From a checkpoint of a small model that predicts nearness at each pixel: 64-pixel images, decoder widths [64, 128, 192, 256].
Rows from block 0 of the decoder of a small model that predicts nearness at each pixel, named by matrix and row number. Rows with one number belong to one channel. Each number is 128 + 24 x the weight over its row's rms, rounded and kept within 0 to 255. All counts start at 0. Numbers have three digits each. After the name is the row's rms in percent of the matrix's.
After each channel's rows are labels from the 100 images, of 14976, where the channel reaches its highest value: "responds to" is what is common among them. Only what is clearly more common there than usual is listed. The data: rendered landscapes of hills, water and sky. In brackets: how many of the 100.
# convs0: first 3x3 conv (decoder.mid.0.convs.0.weight, 256x256x3x3, each kernel summed), inputs 64-127
# convs1: second 3x3 conv (decoder.mid.0.convs.1.weight, 256x256x3x3, transposed, each kernel summed), outputs 64-127

convs0.195 096:079148147125124096142136077111127102144141121152094138152099141118122063140168142112111131129124173112075103104115101128113112128116134079161135138146095080148090125126122150122129094124148118
convs1.195 089:150104119181145143131061117133117135116096143160124126165148136163123161136114095161080149111126136104136162081051096168166113143123114125079117128146119145122105123123081129126135109114129093
responds to: overcast (56)

convs0.235 093:076108144122108122129141136130151116170145104146125107093146096133137115134125149128106110112095113133091149139145168104145113143131146100082130113111127103127162127129121125094113151134127149
convs1.235 087:117097108131136114134119129125114121106103121165143088154098086103148095132136185131098145156099128142082145117143141101125157102089073128153127119128116115124124162094105153104175087115091170
responds to: clouds (93); sunset (88)

convs0.132 112:137106107151128107116065130160131138115102124117077135124117096101129085120173112120131111134154158123111107135121124158125095145117120111091125093120145117127102121125139150104153098091156126
convs1.132 129:110114131101136111169093136123097151086143124137137122148099099093119101147119190137085104123121159100119127143126174124123133138094147147110131147142117123126156126137098142149131122135103106
responds to: noon (81)

convs0.201 118:117177162133122131088137157116109122154103120119121138141118111167095156099082143094110140126147120139136131147161126084154120107157112123100167148076126145125163086098138100144102166169105123
convs1.201 121:132170104115145124123103117130143151157125121121125094153117131140118144094079156139104132116138147081124111125135127133074059130136107140163114091143143164140137089160149109064091161095118121
responds to: water (77); sunset (52)

convs0.106 104:109133114096101140117141143117108126098139124106120141118117156138099125115151140096147114114093128110091071188116078145106119127145118091135100116150116191102116137131103111110132026099118104
convs1.106 090:155182145102112140134096098146139110133168102125192115147162119090136086122112131108101111123133143160120133108115130157082135166100138128149142140145172132127089157110144156169113134119133101
responds to: overcast (52)

convs0.173 104:135186136133093103133123102105109118108108123159128139143130117141128161096150140106126139099118150106134112171144103092155153087140106181129110152155130102125157119121088162131105130144117130
convs1.173 073:154141121145150090102109086119105107160120147127115080160130112146100149149151127137160093134167080141118135137149085150094083141122131138168113116147138150133093098142164114079101138104147159
responds to: water (75); sunset (59)

convs0.127 115:142166139126107137121089117109111143158126082119124142108145125164109109130141161155132102137126117130108121136147105164158138130118082134137078169144112146127125126106113114144098106144110126
convs1.127 085:139194106161161117156113097133146105105097134144155133161173163149158112156139184147131125133166132102140136139154124112119087171104112124155123132165127126150116134127100144080103156083089162
responds to: snowy peaks (37)

convs0.57 102:121109129106120123168091113125129151139127148118111100125140116098140151140140099096130133131156140156124157103121128115103122132165079058132115129103139147121122165126152144148118087088193149
convs1.57 074:117097144184160116041137097127171147116122142148140143171134126169074148152140176119107164111156134129123084136121162143124102128127145113113130132101203142128107141128110114175127127103165110
responds to: sunset (59)

convs0.222 084:122141083064130147158094129161136116159115123174145136122140122153128114103131142120164129086117110162115151055167156107135113112118103102126120111133126147162115116130101099151126176138168153
convs1.222 099:164175154173138106102156111101185087175136139085146131154139128167160137130127147211129137172126118158151120093150134125117096150127089136134142118090168146104144140103148123147152108094134134
responds to: noon (95)

convs0.233 084:152123143111126113143141140128119162165144145148113181118139128123117116121168133167138150148099109169116144140116122118084147115131157129105142112199123129126125138133139098116121180123108123
convs1.233 087:158139095127072155115123184109074096143138112174099134105128170133149112117116176150134133117104152119164151156153130104102129151114147136173143111092172114131138124125153158127076102118119160
responds to: water (76); overcast (60)

convs0.36 116:150103103099098096090090163123158127124134146136123105098152056142128151127113126111126113140133116107104161092137131142126160133112052121139119151138088133125137144098141145105149107137154144
convs1.36 096:128128184068132162189107130121153097153123127145168124133144145135130060101127134143092095165085113119143123157137116129135103131103114101097148103169132158135104112143137084155159123117109168
responds to: overcast (50)

convs0.74 093:126105130172100139135132129114160118064164127171128154156075119133106106099114093094133151147120152128128117089117118103097084132136146105151117121140112102125124139110157103099135128152138104
convs1.74 097:091130101107156106112117142106119133164143152140111151089124134141129122117124098085159129104134112167116099114124119106135132116125118147104151140108146105124121149160151129119155152081078150
responds to: clouds (95); sunset (88); sun or moon in view (26)

convs0.86 103:166123093108107090118106086142119121165142115108092123100083158110112135142146098087096136105135119136133129079122110102109137126109092094191140124108096112110114177123161148138150097152131119
convs1.86 097:117083076138110110108120153148100120153129150095099188162141153134136123116121049116120153128141178135076110152127155137143130154173130155143102135131143140101082129141111130170117107142116145
responds to: water (82); overcast (65)

convs0.200 100:165148106146147096136130147146117093127133161118111126161123123142105191147147110094096103137095133102132134154118125108144116109133100107060125139180119164129126136127123131128106144134114165
convs1.200 085:107178099143091136159122118098082138182146081133115145137096128118168125116108140138112138103148136166157131131105156118145086124103119137116127134125139085139099123150099167095120157120131113
responds to: noon (71); snowy peaks (33)

convs0.242 113:130115178126131090134120111122132126149136118141155103138115147126124112144115096136113113152115124122110113197108118081098152132155131096090163101112094143110118137148133144112138109152115099
convs1.242 114:134089103149081143107115150113098149107150172150117114137148145133154135120114145144088156107137129111146134130104167130112116132153144171133151139121153123122115132106117124092107095123161081
responds to: water (72); overcast (58)

convs0.191 104:155126144157118136134128134112145159149133110109171157146128140135122111162137132142123169127115135137129100160124179111142148116129113049113143126059142153168175116106077138120122142160095143
convs1.191 138:152137161064128120151160090107157129166138112113130128119115139142100127097140123092116120151117127153127100128146104108126093143113126148131118121131109152133146096124141136137134126071224103
responds to: clouds (94); sunset (69)

convs0.140 098:135170115126118114141077108152137149129122147138141124139116138135129108116132139114077144116140100139094147143142118116107112138137131073121117127117129133154095110130151118082117143133111127
convs1.140 086:107143144150142143133153107138095126129155093118148122103139164146122138173114119131111127099169085145115137097149140103127119122133165122133115161168092110127109129114128126137135103147092118
responds to: snowy peaks (43)

convs0.166 104:106132098120121151122100091135110133111129146152174086136061133133109102122166146142165096113147118113156128126122137109094144130146111166125140095134086111120098127119161100104120047152126126
convs1.166 091:124104124087110128109142169186151106150121108103120087107162112154127115112105123170088160155149113143111080139131097137126102113128146112107134077163143158164135118148087160156114127119131139
responds to: water (77); overcast (49)

convs0.225 118:101134114108135117116126157129111139091122131113140168137117150151102113156158160124101095141140118140089100108156111120124131093128143106107134092128125115122135169124178115106128106126108097
convs1.225 096:124160111117152122152158074126104108079163118114183136088163144122149081186080150125120119137121136114131149114146160147100124178127116147130153158141150124160129111126104178149107143122104158
responds to: water (74); overcast (55)

convs0.177 100:145136129114167147163098116121118145100139125134136104137094175120145168125101123146140150137118103140129113131124138185095114144132136090157085120114125137114124141131114125157142123096151122
convs1.177 119:146150151062139144163142113146173154161135135149129120076142095148106109152158103146145143112150153114141152150118118115148131129108149095140153117147055132154146155079116106107095116130195154
responds to: noon (76)

convs0.95 098:122102112114127151160169143101123059069147080105138167127120118120089135154170136091146119088120132131132109103145115124117128127123078097117138095136098162110106152104121140146129144151145117
convs1.95 075:147080114142108139102080102104152131098118174093080127150112138139124151177113108087140109141135156108134134082116132158139135144137136132138123111147167134137135098167110168132126098122119110
responds to: water (74)

convs0.181 090:088135168121108098127147106159178178180124152151107102122061111126148065129145122131103132133145136175168123164132108103116119132131123105172111131095123107153101084115121105149103160131087106
convs1.181 090:128109143109128142138127146140135126140111100183154144156148128098132149154085143136121122135123090111149165140155088094125129130182061114137148146152059117122191152132142129144161095147208139
responds to: clouds (96); sunset (70)

convs0.135 100:155142154108134116116129127101117130119118127167104120172078137133120129141124121114137181133109129125158109159112131057119137107120128152167130114107114126103138130148107137128109135096126141
convs1.135 117:118063074126123116080143108126124162209126161113122132136130102134147137112132149137130119108109115134093122151142114148163153189123140129132166058127127161141169100124118117144094087082124093
responds to: overcast (53)

convs0.9 110:137106106136138079115124156114083131040150119131109105131114147126151132122142125125129114122155147128115140148148158203126121128154125133117110113077121138099137112094169101148141143093116129
convs1.9 102:121125104142063149066115143088114103196133119136095132109124165101172139093124083144140144116113151119154118127093146111091142167108129101142093117101137103150177189134163139116125153132128147
responds to: noon (67)

convs0.175 086:088118117138114112124104139136081146132113077123078104099101142128103126119065084151136135131099108106100084121134100126124108133150130067137118134107126129083113158105104148135111135164123095
convs1.175 085:126166127105084137147139122107162139156137138157134107082108105115096133162113100091141143134118100125131139090141142106122188119118152122144116121117085158153124159144172133152143117095180159
responds to: noon (59)

convs0.114 104:128130082106083177146132091142150116162122133124119129150088080151119103125189125129130113119161126124130130057136151115114097135127111131131136158157140083136108114102150114121121144157122138
convs1.114 088:141143131146129170125093135163106170145129118085074114106142087149112156091136096170125152099147121123121168128079084122126111148147128104104101141165121141125141165179118158111144163128089149
responds to: overcast (57)

convs0.49 099:128177129128107135159106078117148126119123117074100133119157158134133143140108151133134167121101127119123071177130120151124155111112065147147096153112080128142133117131149145127150060155115113
convs1.49 093:107138135117181067116084127142076155146096138173124108176112136088152133129151124141103104141160146125124146156145157123076161131155109091172163113124158124152173132163121130109130125107128133
responds to: sunset (52); sun or moon in view (28)

convs0.168 103:150117118172126129133129067135125145101144132113091089161128114123128157132123131142146131132164146092120100131112102090125137120126132094081106146165142170154149141119103117142135071141151149
convs1.168 112:125118150101119146069117165147108114129091139150172162091109115142146124108166158157134103142131120139106127156112154113132136110147121120136124089174115119104182145138150143125148176121125130
responds to: noon (98); dark volcanic rock (38)

convs0.32 118:114149098090119142163105117127131112098139103140131109117125100140137123164105127134105142107105110154127147058136163096159135122120100121145114126095117110161122138113132152141143173163120150
convs1.32 124:127107139129110097121119131135113118149132191100136132116150151129117123145100158114124111146125115090107153142134160115059147143097123147143142132128114104116167152146157117134117108075142086
responds to: sunset (68)

convs0.224 114:092120139118120120155118158128125130189132157108109108118163131143140064150074114154128102065117106121152157099134147207077138164127108101142101113119137094158090148133113131140114161105111147
convs1.224 111:141106132106146136143110124127072106098083115118131123160079149128132130141115134145104117154147125108108112140143157130128152109114150139128131132132100131146092122154076152171127108153166119
responds to: overcast (51)

convs0.1 089:139155123170128141066118155169143143128145161110118145123105147137131116130084119116144143124126130162127093121113113103110128131150122090138105144130129147133098153124091123124126120111096120
convs1.1 086:143141090143123070082142174101153130160101130165134140152136175109152106122138131150156151119124109115128123127162100107150140126156137118126123114107169106129214134141127162150169115113133106
responds to: clouds (96); sunset (90)

convs0.120 096:111104138102154115147107154109125112114134120090150090103139157129135134155129114105140127114145123107108149137119196126125127137140171082141133120128150101122158153136142131122098127109138163
convs1.120 087:117120106149117132079104159110112115083127164117095133108153181129148156104152135153084169143112116138145132114108109157101117136166157127161096136118128104172126116169128145138145115139149137
responds to: clouds (96); overcast (53)

convs0.142 105:146138123111113184113140108097126144062126103101123138110124127083133137134136116149171142128099109153136087122103126127128138146110134127146136159150105121130085106095080116181137110140168134
convs1.142 101:139140138099164156143116149136124115145120124139133103123100146151104140136126086121120141166100134146184152084098121074139090113142113084105114147130139148105162153193074118100154115130152126
responds to: clouds (93); sunset (76)

convs0.8 094:123170140157144124126132058124106143143160137148133114151111150154131084106129154136115084152110118143133162136141133077102110137143130142178119120154131102121140107119126095120135036162149118
convs1.8 122:148127112123142078131155106104100171151153131110149119120138093118096173161142106144095151082126136117144134119145128162128149140143165129156138133143104144115082147132131132109146118087124135
responds to: sunset (57)

convs0.124 110:128144124140152128119154096104104103102116142110152094165097114120124130096126151119163150139113149146153131141167141141133115104100132149166107139091137142102134124147039109146134103123109087
convs1.124 078:151134106165109093105091120130170158159125149125119101157120112124145115107139149095152145112128099126125098130079098143161087132077076130127168105125107190134130150153137086111095115059126134
responds to: sunset (57)

convs0.62 105:088167047080135172141091097157135138130157137129125126142126128131127082122110131114168125093116119127148132088131128143112130097146136148179158112143139108127082119113058134118122126145115132
convs1.62 083:113159119093156118129128118140158113162087133099167105094127135125135136135134147132126141174107140120110112112179091132086153124153106110151129110090114161159103124149129125121124141142129123
responds to: overcast (50); snowy peaks (35)

convs0.244 113:124152104112114115113138144144096138149145131134146105140120156141095122131164159100099106125149118121092128145142102120100105083139102127102165115082126123149144092115116109146128162107112116
convs1.244 087:159084130114112143116086118128144122076107110113108159129100157131151111111115117151119168129085174117124106119055181160121095142110129148132098125153151151122139152152094165132137157087124112
responds to: sunset (53)